Weights of a small encoder-decoder audio transcriber.
Training: normuon at rate 0.0015, 6300 steps, batches of 256.
Data: trained on Morse code for random letters and digits, with fading, noise and interfering tones, 26041 training examples, 61.9 epochs.
Rows from block 2 of the audio encoder of a small encoder-decoder audio transcriber, named by matrix and row number. Rows with one number belong to one neuron. Each number is 500 + 50 x the weight over its row's rms, rounded and kept within 0 to 999. All counts start at 0. Numbers have three digits each.
After each neuron's rows are labels from the 100 clips, of 14848, where the neuron reaches its largest size: "top examples" is what is common among them; "lies over" is the class under the peak. Only what is clearly more common there than usual is listed. The data: Morse code for random letters and digits, with fading, noise and interfering tones.
# gate: MLP gate (encoder.blocks.2.mlp.gate.weight, 320x160), inputs 0-159
# fc1: MLP up (encoder.blocks.2.mlp.fc1.weight, 320x160), inputs 0-159
# fc2: MLP down (encoder.blocks.2.mlp.fc2.weight, 160x320, transposed), outputs 0-159

gate.85:447552504401451580541500515549497493583542445512559523515493480441590499514410560484422515463582556437507596566579581532455475467552494511503569497478587537501624454430575453497463528523375543526468435541488406477484521466545455580522474453454542465451425462396512491496439517479552468519470503482464472583600473489590485505532415501480411449525532504465477436440530451479498441575528523506448526554575536506430480429536444399498436465542482482535531487484524520554541557424423474
fc1.85:541447547544553564437535590453561563423533544521605475509478526488482532439395518538452486500494522506494519493444508495481473570566580589538522469508445469445472501467565506552467378511521526445552463531578459440501549466530523449541455484546508472534529503594518479534503507426360507507486469565599460507483348496382467474478455420485466511532483390497571545497497477434472591536484544438431489608491617477573449448490485518462492504525436495525481440478529507488592535503404513
fc2.85:521457490525514543503560598493533628499487502384548507461468561568464453418414541546506498514417530483529531538490445569391543522593510551556527462516347510505441476476454517577551400427498490527523508456460518534515506488535534498458461494459503480625549535600601524447544564447387505491443489534526488531517431451488491433416476458500502558489486489539522538479482472475467555481466521449426541583497554489545485512506474545508658494461437431447517438573467497504504477510392552
top examples: reverberation; pink noise
lies over: gap

gate.274:481489509523500482502392426524465504581383553512555567534449465551562424478466456537411518542540552530466538480490464588513437464527575458467626513497513566643500445494467490463507505476481367515478453484563495528401463491548612461372524565480531554481479536487596562512477435537511564532451524480468541426581556549492488462554523483414470462491554512472520498494494547526478565452434501560493377499553425587552600505551468539517529443488470477525470446542519552528500464488489561
fc1.274:511505510447483480498489475484446497545555545469481486519500398549534558544527413550361645533563409470522515486524479472519501485511497492511491453474505591489501469520470542415511547562416483449519543440515480425453490553567488463481637448573586536522524389471536487517479464465552493471445481587514532485558560469408628536487452516543591465456557437454425451462431488546489532465488539436521451567462413539484557552535472506576500380530498550453518601540514550559487539436469464
fc2.274:504552567455510403407558519569529469451412520523611471499507571453544472529531573531488510547550524471521465596420547493508504527436573534478525601534583527498474490447593505495423476480613522440490547545503520526478502437551555465477472576488516568621520446520471463564481547475448523550538507467472429485503619518555490481617499543491475580472450539514556488553458402418551505549500523482505603569526468467549382583435436474441550535440458473506566519448499537467470513523552455
top examples: speed: medium
lies over: gap

gate.56:427572491472501491493478530437520519472517505559569496471504493486516523444410490535481553528483524524510463505562520563509506424396582587502486478507557477517547521540484436501500575628515507443532496475568586476472518494460487521569529517537500446498504468456401540617464471549482466470476439418441599583508561554376500480492422532522578583501518392496559477590409577472522548430464489468422513566549515508448517518482412559422467484568479450404380480543486421533537512436525572
fc1.56:473423483432445570543494428431549605488460474460544436434455469466539515467430464408549450381540502438444466541541465427625495485527528496481436491541482453549525499415472530551529545428476445454465446368542541441518522364521546490489626390532541459542434483476480507534493541596515545522500532456481473538502592428506518489494525469486518491397572556434502507467500554569489483489599545459544494527521538512452508424428435444446445467526538515470485451544513485432572530491532513
fc2.56:538551538437546472518557494499556490499501524420507499558543534468612478477476508482456537610486470520562471506470481535469527468460490502540506478490558470440588578561445534523544416571596512429533542471497406508452505586520544464570474516502606523481463449553527611578458516534457597566484495537536509516456556491483479490581478524512426473594528499478561516496507582486549612534504541529492397676490507489568496451406515428467490525484486581497462514340485497508551494590482493
top examples: speed: fast; fading; pink noise
lies over: gap

gate.81:544509509497528488525456424504413438505598544553466476428531479522588450440468477517556503545517439525467586441486390543535484504492582493507448490430519497479533501510570517486464523561485476405564535564567539475454536602559476560571543479544617480528511402574372448498510537507474451524484578547580568475549422493388446556492546487537472477514551570457583464557531474534497469434551449524469465537503515603492543537475614514519466451481484492418402461443535535549495486436539589
fc1.81:536474545453462528527442489507499577507518569522499543577435512475548468497479455480437517449508460429572514622457514437485459559479539528521410525406549547498439419589518516496492541472443546353483511473507542482485433593574477493526511508517455506507521473549447459469442499542497485593610547373606418541497469475414464565539539579528532464502571540549510485600510491441547484524531504523510460565458423565427539461451476497441519535469470453471437520417633485572503435427533518
fc2.81:533502483477509487516530484410608522556506451488508454507503528502469526432498550424525545551502589525540489538454483477491533509555526473464591526472429405510490598515441373418414529541541483546483501458478483362471435438496514501441479535446523511585528364518561568562446570467484535451499479529470541531515489437509494579515522531522588516467551409512526408466520526519510565486581522482511571490415502427505467461505541470512555499485394445585542470612393452444462532599558559
top examples: speed: slow
lies over: gap

gate.90:447395533515461533492550430472477594561488522455626491450544519566494438546551479580407570464448511505537560552478473600444488470431453453515545463475491600436540439522470558505498453491433522481568499494538497566486520490442411485403408552477496512512491535549478483436491547557549393515491425527532542502496415465530544403487452482456446453461532417479462523531503498313526539562581491467539486487477469596572571498448506541418556428510503507447498472558465490449472458460469498
fc1.90:514464451433533508572440586548486522473505492509497531599556515504578451429503537460465547460467470519482480487477627486522505349568529338497471440490526511527437414502473386451566443577522484550516425476552516452514517465559514452502598458468461498570512507478605485480544467447479645446563443475517409473537521490502513567500505485456550474608453419547499606536559532535530539493463523573459487472508470430557558497492478528575429519530460487534535478461483500495585452568485515
fc2.90:450476590549533553523495452523362495426485408522564494509540481548534467514439500476491435458531492581502491581526387496539537589403494549464539571469490471490493499548565577527497511468365439477492527538452486458540514496491391582550439497471441487460515431449544571464546458614519421510429432490535595451400528647559576481484496406476473489493544508482483472523517497530566519499472462548485453522543469548483559546476493505519468400476548444417541458436412516485497477530549512
top examples: speed: slow; fading; the character "i"
lies over: gap

gate.290:466595542528456457468546507498458485543532573539428480529515474483464510489469589566554452493498483541456567509498535527501589535554544509494568422467509443518399430429627510472471577377487404556545574509584499379526448429515485456570452526431442471480527412525504531504545443442487519483451486507455451418459461435570483462419524456481439546544446493496496523516436573544471516511461549478451564507430498460510455530551563532485411504401554520438538451419485547525619448556431510
fc1.290:569532535448568475525493503484560530607467513519529606446602550461466527440522453458546413512503471559520515474514573456479597497517431449437497458523548480517505503412459524401386459541521592577458504503434495449416447508551443532464548525522419526513460516510390529539407498397488533514539511500583510449525494561470490499433487504511511486531442445467473554537511556552441537457472482546522509457524552459483473488604516465545448462429493457439501547443481527598433631454567636
fc2.290:524493485468420456455540487514440585491446509448428498527358486526518501506465545571551441524423484513479464441440571473415508532434545543594556441581490485467479503545605502483542599434450449380516510466541509591558565576535467535491442583470497509512513500514507460421564491437548517568429515512410500456435535476507510504360580489504550477545440465488576516521494526512484476443512591439567486500456533439500442563435461560443516525542513580518593470463549447492534408569520480
top examples: speed: slow; tone: high
lies over: gap

gate.35:534484515510546373470503425518568501471537547392485472445511479465503428521570515482570517524528488536562509606506476465497471531384578554517493547455418481563472474424407529320569468517506447615554532510524543487555460578593499504526452456463537492516481490538543505446424481472442460515426435489451566525543535481529516537580476444529524530503580462471539541584562471455496455443509504448451569421452638523535529483474510532492523536498457551489524456412550592524532501418534473
fc1.35:466529462476403387515511511485489566544457559464500446378459567471500520467495555551523497430548471397472534553546539514534434465422559581538493529417526552498462410426519464450445549521421559515469533474492466459494526538564409452471548473467526584552542469539439478446494541516523544510489579514577507534488400564550420552584469484565455501418605485503507543553546567466497440417505510516582534468616563458460538528446456605548509541419553568423507524512468443521500496480452521
fc2.35:554433480511580491530472513567511493523457628611520517572488369444513440508497549493466545587455440492585451504477561545511527471529478489547531461433471472464485553466451509564476438541520557499528411470460474485425395486434462456503553443473518484508417551533474529519468531527461463452445559540553512466506619453567482442489385551477484427543495479377548455583484452525435470516552420556435473468536418490508479446524587497591472573519495476448545483533462559449535565518616521
top examples: speed: fast
lies over: gap

gate.36:482462367398432473499528458537629497468491589519513460549441503431481532428530517541537504515469577486423481479466525456454455533508589387536570561476515550538566549485475477422552517358556486496441473452500460459468448505485539523532524488482447505455532357542484425481547517529467456491531487582444509608517525472427505539480565455543476579582499487522539573412406429455540526505516527506438504454527533517469576506480452571507428554499491520509481512428573384561497520461569498
fc1.36:553534443455519540469521455420493518482525412568554508419490614517426517527520438550437448481487520459450490507570457484395457451532582580454487402561459478500493514578463474614480458510453536588497445375419494512487572463486490485461475596530419554473465478402522561523509554492528514381476539477556457475490508476511520470487481407556518493579453522526488559522473517477438430527491540507531433454470525509493387523575516564516543507398442537523478592483538551442496481536638526
fc2.36:508483427494434440499489463517595482468464555588575515585469499485517600419470524490538508563505530524455466433516570566444544576434490430501571554511527591525500543532481544500542489431554498561448425447526533534531471460511513519499561495497509436448546460557482398498539489534488412496552440529414528491490447426424544582462549457591543482494335519535549504529476388494504541439464521434513526540478592566428546545459452596475477526490471470504453534420574426600477527477550442
top examples: pink noise; clipping
lies over: gap

gate.195:420452455442448576493493499553579553481547549443483514521579539499461557509537490502448533603550406482500519513513486537556434486458513394457571550553504442532568494472545542534442502495477504431549630504518542502439557533511453424467394503532570544509436446544476479508473418608538522436605534423605480487486548511560418490546563477543542474517517518450403424568413420476558503480556472501531449533504487512411498464512465543513426530447532582451454416557529530544438476476456426
fc1.195:634510425498457476472541491537495458521568408480390490547430510485563481488465566489450457503496553510441498493511495415498430492587520417567587454542601533436499494481616517642444510471427496463437500424498480534573484495491442502469570523464488480545525432508486462511500566522420543569522516551482461508488561527507534396505518402513540558455485468534456526429546559605475556488446439579570529490554546534520447472481562480585465408521491495394481501483569550487494457553496600
fc2.195:431535489502496525446532486502589493457545503525460487538630398551460543544551459421524546526527464549525495494472507500471463450427530465399496560463490502601478440656462506513575575433477496487474488528527640412513530478556544545432498437607482500501490460459521570474478451559485513547614589599458515505499381512464499543554540543463544463421465506477433460573529500443428496502441473466483393554497453572517495488462476508474459556522493545436538441546509501570571521431478456
top examples: mains hum
lies over: gap

gate.31:567518527439441556477499480446455497458462509399507465514494530507555506503537454599427489476504567383564508472525481462621441463572515453466575424455473480421487463385448528506467536513532489419495578443590555396439469566542476435464440510475480480445552560601577516560458491503549522546512468521459535488604475460511465500496581564498497519422480467382463505509426499448485520539526484482595502549478482571546530543525424489573387434502485443510400463457537486485450530496464593
fc1.31:582474492341462553538459435540507391571518558503483522541422494552556523454503504613523490538449528498525437412491499535558452513428518480531524432396527376495536543449505520568523613497501514508504581513574469484485503532468512537465462487546523496500515448536471517528440461493520543531519542576447462445525505564525453484524536510474549612463500477544484557484518499534451555484528408488484536620465523484457591527405552461437456524421536516489426541465622464603473486456543631
fc2.31:444466502583592402556522643557635537442469494532387526493622455506492439518458428462509534537535546550529461519464438544438447418468481475499505468518501445516542482492565472501504518505532442479527509504507474477496546531603491492631487475378462536470491531595591478591525563505538521473486453429533471572540502558540508538601499490477490501495452504497569451485467517479495556489534448554522521454492529467654436435506450470458480572477480472443489536481414517500430471569539409
top examples: tone: high
lies over: gap

gate.189:478545502548592543470423605518605465488472482533451476567530550504527562496574518574452498494529450571473432505583494548633452572569497493541597438389486565538591497461548501468528524495503514440515501527521493535481516506476437446492444470554586534526446509499515478460549457513507490470547489482485543406526457570442518488512481556459452531493468444566415499447446442559492532536541465434560492585607480419385516532504581433409387465474471532532535499540528551586525409543436496
fc1.189:498523537527450590592549515511543387431502490534578537578532515442494468555606451421480548383433427477543454522425572608554519599486490501514479454440552500545549556471489457486558513448506511449402472488444574561534536468448465485497496557487478525476548507563537498577459454490514462518515437482490465434527521428492450599455519572505540386485497503505475494478415427540490508544507486523536562529508463507569541562485567439371510529478487488458460466501568540435493614618574501
fc2.189:497425513457493513457410494521564496483464494497470521554369565449525461579565548522496535494476443475483492512545528483548517534507576570521489550502536402465431420599625520560441469444540498580446436502496475481528461528419470408507559499521625489471473415508470526547584524395446556466483514473532591523445491535482435472437437554432441507505539488475450491493421497541500500635526551438580527520527473463513532545584515455439385469457438519520500436512512519451443509561571583
top examples: tone: high
lies over: gap

gate.0:590525431473511441470493469472514419555421448483595537509398515449438473394476568563462463528532555547453524494589514412412506550442428569531539602497537483487422446387526479565524516489604491522464474580500553628496503505439573542532449453474492420418530508533486589505451483555462496480446453472569482453518508548550555447507451488568504467524456524489497498506483519643521481531404483563554509489528476485492515493550525477458470566400486526584542434523524410459434459493505474
fc1.0:502515539401496593465463538586497464618497584490497421546505566489442540445524468422496509456526491441523502577566490535446474503480471488480470567448433470484562470514581418519480559509492488484585547434444382352574464568618482474535457463532557539527409469502463416483526527467533580495569559459501499533466579521433431436447480467441521505556550531507518461472523561517410501452500413465451511492427496527549490584419533498554474416489460520433485488408437480542472536538438498
fc2.0:477545464493485509478595486552499534506468457553538537499422506547499551568437568556508480502481522562593474519460472467405459461495497619475399521544549505423525504415498451456552509449495422532423513526525512558393505503452492569619534501538491534423536470522486487559499449436517536460455501488583468407536505620502539506436504448625519376541402462493552609565459440447549487436415518496507459523535559494456510447532466537568522469466481411484533499512608552541489412501479484
top examples: the character "e"; reverberation
lies over: gap

gate.148:477459539442527491445523445513519511471446429480486560475464476481467519500384408550449512483533464503484642473609526529534518504500607488539420553535560556338504533465505573465604516463519513449567512482473511563514538521483622443500530469532517559452507495486589528528464523525534470415421512567593572458582576513552511522470476483478517483472591516466402556524457479518489448502529501509537529549542602493542363558517456584434483473515506436542448486473585517498490584535496561
fc1.148:522500476568474570562596471532493562465592480577555500496482458481480496427596510478498482531470461511585443475409475488514437518525494562556537390436482467562488586562485506505495511437403485558497536536457433446442421578594502433552385487503419523523529497551499482514517441535516448504458464530367460509395468511421519510510519559486558555521433458544586476490545484466506488483522548476556484484449501603475544463513496474629517493510435531492537528512481522659416424452511435
fc2.148:383466500512517576573475454470523451625523446517472532568444465503380598547473534454574449523542445568539520439458552586439471539506536439485435558548518555418499579515466545530567538507458491569479556584459460448561557475448523509507428442601486528490563505530529554559511506569513428438486441524459524434513549471499498507395505400455541459405517562520402572499524485513398459546502547533393467484491529465469517522506445536434529552495559486476567525479401474498542544512484546
top examples: tone: high
lies over: gap

gate.196:478384513489427489464477415442469476562567548505426523423473561457575507473492496566493558575495470483466541581575409493491451543505476509553600539515523527435499459618544509554407468583498506455456464458511547534519442570521569438557516508492501439462561548519476325469481562501633548538494526512575518501512493532533504541518502537581390570502527505440569572499517464535550497517385448467496472487443441551547558504508444558469445464508440525462438467450506503526592500472463429
fc1.196:530411493487496412444465463456475512459393510505425538551437529487513414485397476502578473507382486558444530507475485451465525502408533540484519567469475523468490462568461532480517483469445552548500528558560543440470544565573463561505471514446511439508531493524354479494439501492526418527601553445515415549404395545507561532457526514529513571502559530507504528522471529422543628490444580433452538425466543542519553524500582544438464442521509494498491616586505549448463516396523500
fc2.196:567558399492491526399520500435521508499505462478470431428541544419451525534571503444444501544454440468618514554574501547558475482485473487497560504397417419435547466490524593423439499444593519488501490456536467513417527516475425514478475486515521475419559492458379540560464566504519522591416520517536584519512522478454502510519514498538500523516577505516579476482531541460438342483520600509476517466427524441570470445466477369526492565410397518503487501535487531549527504546562496
top examples: fading; speed: slow
lies over: gap

gate.78:468443506481462449462500388424536479545496469468476507516505475513566419464507531520445532552425585522461520479483427541589467466463473558558580509467612397423469445532513505440368594555499492507474591503415494539446557607495426483480576527506611417427497502527504424508397470485413427501560479527550483507562495543485451535494435497549501493492554505512541474520488415513509456478543529519551546608515505518495541424492348499440506493546501555447507461433593503481479456517449518
fc1.78:588408515525535493573562454563524472493521562589487445503543487524474384542521576389473498535460527495473346419478455535489510430568488513527484491527461514502438465438459507421626436460396548499525448516489476448519543497469518508483607549431430529461604460480527523525575454599456514505460469450434417542495454431510485581470471493392471527484478616513523567534518464484386460600520484479491457519499577544546491492473511534398553536497502487461485462459556498462461478507501538
fc2.78:385559493502499439453497488531478450486511517429492547426512462497490506522518468542524502470459491519487572433494448426484504510438531587484466503559677556498479514529443503423449630500514456516409444563467488480601459498485421526509524504556601483487516587410451388489492454487587466508547456536540414491469464424495484464412476508492558542441552413577415553517542427462426470499487548406411450486519483515380529471456430475546529489526529449505496592484489451496492516447433527
top examples: reverberation
lies over: gap

gate.170:529412488553542601486533580449416531442547468484571471474608480577454471496518466621470454505448565561519439564527517460484516637548484462455422511479491476468491602453461568448545471529486585486521428543507567495551536539445386542505465465434470500440534483498485491500478584413538449495432457414490453565548429466494499533434492502440563506560547417469547504451437562467531565552549441479535478475522433470430466466556551598468433506507382517496530517525566496490526435485524553
fc1.170:552487455527526504605535494521486539472571481496467537494469477515494524533560618569503496533525460470612500419492430491534456469511391457487419563516523590542464476460550574533563514496468577436438463500541493550461445490509423520461379528455448502564459408497428505510515516383527589501477407516455468413490500478494483543471535555584493431494531410367548512429492559557456524509480497603487516505572448571543492434457526444574458626570512523481470491533464505496535514412440496
fc2.170:513480483490404517497453535437538506551532483445523526603512567511494545521512563517443507500511466567460566446495495477575437516495502574517591423511492430439414464531592547548409515451494518488499603402488538427441561493543553432480537486504538569461455433563469533532482450444509530514522548528498427429517491425505508425360450474537473479482521440439497441514512490521429574473503444495503428452439540586493553455471389542454517571451486494444546421441617559431439462558497391
top examples: speed: medium; pink noise
lies over: gap

gate.33:409421541578512538559558351493570510463405534563498539542391532480552504471564594439471424537480585552529443484538533510475502537418392419523487493576569379436541417464575534502471482496455484570532434455459528489502468509487510466537519477497543519557492462574544501572518508526649502465530440464420439535479478413471570510514585569431464506468483521455525540513486510491495542503460535577429554503501524547528528440488519598526540491477566521453476482496440466473550603508525470
fc1.33:474524518508505578578473441499611485513570481542432454455477514501499642492513536520467444523436490475420432497548407463475525456489510482606588529416496480462458547506465521429581572539487535573475539504526393544528487501479489500483451409511491477428460407419415503572548436436565480481594518446524411530373540465457554497462468536561545495547504589492498445515464439445475532577500538476442505366517491528476538577528582509538499503564560502454497520611445487499484499520456535
fc2.33:493488525535505442429584594598477512452500542568479531424538489493476462521487476517619462530524519479484421490535467514544547500462477568443412451610547521544478515593630481456550436469483562404458520487482455442552570451489483475452480578462667560559582573456487503560441526452467458475515542448541412498437474587400468493517529490449525533488494491498461472513401521511498558431580555538519524508445498487477392478533500471445489552455430564552515509419450515478446510472434458
top examples: fading; quiet level; mains hum
lies over: gap

gate.93:575485497486469619549630512515580555547439503497490468515501519589491484509639466468548497493534453528469532466548586505505502530469540516425471442524456486496532455499464514504562528457485442551516518537547461479457426513430381417477527464448445491492592523485650489552487440498483391462565493576447507525552532412499523475540543535459574539413444608459543578491497465506481432438416512442542502507437582499534497627516443525483492578495536516475512456467548496527436519486386535
fc1.93:427458541561535571400433470503500413494492589495527515504505465543511516494543468483472525464550503385511438517501434379556491415450507462513454500490451541483515611481498524498521451494509549439459381517610526532538476466603607525524560476471364466492555585515475510510517531477466534605578464494473495480452509450533597398500418477545461496512453466507553442538484508574433550425503504467457489507506531466498507569527449551545548535455590451483443436517384489597517555508488579
fc2.93:439459500446544499493496469469503398543556516505610443412542478482508591491514537506491511432509498391471441558526490538493557538488437496602547501542497463545547455525425506405509448490427596410552479465559581463558580524594515561458548454466509564465603441488479455543489493473503540560581471543486557546469467548561538466452498521614462519556421426452481457551405574587595496516527538431493459505484515430465495461515508485541518488573487449558514435484411572514575474558494577
top examples: pink noise; muffled (low-pass)
lies over: gap

gate.22:487428457435540454439482504457511465469402501431540516618563430457469472520536503473488578532432522552518420607599423490559481445457507479434609575428608442539560502437492540551430451641504430541399430478594557522456467503482469463532402489478437508442477512551538431450547552517535455429546437542568504503490471427518509553531497453425467501496539530473512555443429491511506522506514522507500490487552607540517548497555457452441445495493498421492509500471464459515402445509524459
fc1.22:564554552516493520538505499473484605520508548554400472442461538485442614508486509476519500485561527573526594510529482485462507488495530539531483417532452539475446417558391589524472467451505437545632559459416444467489425487470492521464490594469453477495536536470431539554426534555503547508597609577441433495462468464516457489568447501578463534548500500516530456588581494536530579513451506475437598539373530507490473427486430543536452487458406484524469550503556556453568473439526545
fc2.22:446503506420437429452507483414516456506466391536550522557589410537566483481482403553580503512424380493505513516503504457654557482511483492512509533433430417578439485509519493515492616518441514535409533535443510540464503444533468574538459559397466539507537525499456505471542526523539447543496442444540524556487536444550578512409553439415488494502495481441564566483395581550457457503553509587511500456583526493521450520417459452460525467531490457516496474592441439568514522523530512
top examples: speed: medium
lies over: gap

gate.130:456493484430591500483516417520456500600519476584526535414462536491429464582508458538564475554485402488474543527525474549379559558425514556457475485466511520424640496418506514452439514620455556448462581487517488522431521576451417445421462470466485502455567520546535471395482506469564521493499569420469576537515490513500465477523447547493464494471447383523479466533450568487466515473545500488425400474545532590588532509386500449539471513504559473562527464444527509566500525483481440
fc1.130:522465467562501573461575495443458526592575500517494571524455516469448483462417491462490519466538455524395488580528506534437536435402608597465497520520491456564499379471514474498452506489536529557484550483553486426431594489552500542470438596448522529532470483471581425487556567463562583475515438538505485504434443462449546439479536582460531527491422477494592522589555577440446459510615486518528542542493538513430505444451583520509541516430416585545500505522599498513476457434438511
fc2.130:589539560438563553481578511463467511546510480552495512434455482496441395401428434415467483528504456546441494499520502467508453509560601509507537488577604495563465454507544429581523514449590483495536437465534424508495421511605575532511435516485606474504480472458473489493584545487501548480490534545560467603474486482505486500473533479484585474510468486443609530508463570486441419484599511514591578468433449439435457449557478508507538538437483446597524429571586446495453581471467494
top examples: speed: slow; the character "e"
lies over: gap

gate.160:496489567491526477544499477613416477479516532414444494542502444422461539466482510460487567442522523526543462550593496454555538474589497492568538407447513481519540467491484540529484386489450505519439633522614540501450520538465505419532416482538501546572409470511595519496490495555494489390430459446506476501489461456562500539460448562481492461522570519498453481456493486502560413514563539460450528498545514535490492641502454483398591476545407464424398507533468418439509492385476519
fc1.160:469520539466499607477549424509546561497530353386488487506549526467437555511478478470579454501550445451442524532566455530530450540477476565451495527531400544547539486500623430563532483539555526579569494504633476382443567517534465494522467560594524527471518582496443427525563486454414537489498451416488615479608496514405390561489464509499465484521493472448549518484491396486512458511430504468510569520566542508478508511491466452554489438474522536497491504459442464518448464531436513
fc2.160:568439439527478544527503559559418510536553563507520473493462465522499524556478528500463532500482601568566454537504596599479539506493468504516518453476487464472538563510394468434455482531403578504508534421481457582609508473402502402443446563426497454539439430568468451453461528605542475468507488491571466587516465425636484444505532492516529449491445532512475455500540519510512600485520529463463500465482575511446522509558537429435626587538434486509460430451480495493596547454422462
top examples: pink noise
lies over: gap

gate.127:375487474492533497509509476537528512622436473515446482515506502543564467436439521609426490508480524560485518504516442495420561527533531532548438448426406369389522379483521539491448535543522427507550486465485493462575416436536418505605518546556466496509523536525468449571505470502531551536532494500507589464590433517435409584515517492477535531532424544439554549528488509519530530586508546542541519399537508561485470528417517448594433465482537480445448403511451528500512463409507462
fc1.127:360535485405509593429576526591494442561468544439473499547516508477552518513480449536495484430515498490440528641514574502317627490589479529526489410459509461486547453499439439529444559586510490568460519539466445450536520557532425481498497529494531620586473461496548489489580452506520515389474439459550543481534499517466563506462540572493458518529452541575551489444502537455489506561447519576532477428495436471515461562389502493480493506509475496474456465431447503481518484455494484
fc2.127:581527543472467497529468435521557542516497572465535506481572525475377416525466560465467495498415507479375474475447409443450557499523439536579452528568497484543451492507506514485586482476535455494361515466538383440501524475495511490557443495441514492466525577377463529574453603486489401427518532448526525539500476618541412496426437505508498458486442509382513456520560459510473615462473530417522516511532525557484506439475457499526506549452531515533472599607475506497488465477449558
top examples: speed: slow; mains hum
lies over: gap

gate.194:540449483444604557462483465409445514547476416498408529511493463406577519500469479530416449542525438463420521469508542565550534500504460506544492505512489443464522593510501514559495549487494493346472510499552545529490542516394456477537500503488580451474487474536446561417540500481520545582546558467556386506515510603557509440491558592537473518539562557517521582556532438578475522510518550526588457476607510545564402441526466489566456507515455421507430501522600406488495459544568557
fc1.194:477454481431515499525516431416465539583441432573458604541426500495503347487471446603399464536545483492527480549484470533519462482475515500464490424486485473565487385490451463516525552498608498390475513479596515589477489458480482525466483513468551550469518476500435533447520577525454450498533668420532491588517467509513529487497521482509451472551494415439509432584463606620455561490508438488540534514491426519573523511514522446505540512469558473459411551508563462519455527480435463
fc2.194:501581527545434503544548550536547566467620544478530540558505490562525472467526512454581528506462540465564556441527488517476453453461395536550613454464464432528479497511549417472413505459503488484529550428536479492522525443579599557495556491391458414465439475457531475575521475558496505487512441486477643556521569480512431504490569507601524538534541389473530440439456533531562524500560351556522440500483428494503451556474512477441543528546506529438512511595426516528432509435464497
top examples: speed: fast
lies over: gap

gate.280:428426549412466539572450418434559465561482510481545442464522442515546458502510584450521517508458511463584532506503520532498503475403431602490473527461479434471459546435454505561497513518510469447522501515507461545574383427425605473494463442490441513396506508404540438478472606448618440460525488436480494467461503594532526469412557492440524546570533512502540432390505482466456473542554593431503473515510459561496552513606546427406539479496558477532449476541424488542522527473548514
fc1.280:441488481526564575497448610392584416464563519497570502536516425489413520510546505473515547575410564492494427488543513521487555439494482523508541499494485564436572507508500460520423509555558605374495473488550466462627491420487502561426445439450548461450555453360431583548469578477496433435488489448504553483535470607424538502541480527462469478517531481468572457438484491407526494539545523555494483506528452587448514526529491480387527470509452437490477451502474505540465548486574489
fc2.280:500503492491550512465457509527460512495459582532570548534500528464445529499445608461524483510518448494512528482465525579384543451596475527564509414491529573526485530534520526545469475481548517504557522476510556485440543534465490544492577551586538549546451459521441526482570489576446436480456498578503479541549402528362498463583477511550378469479399624385563459542453423419555503456537464549568468539469578472554566523518512523497380542534455437437457537488550516543405463460553470
top examples: tone: high
lies over: gap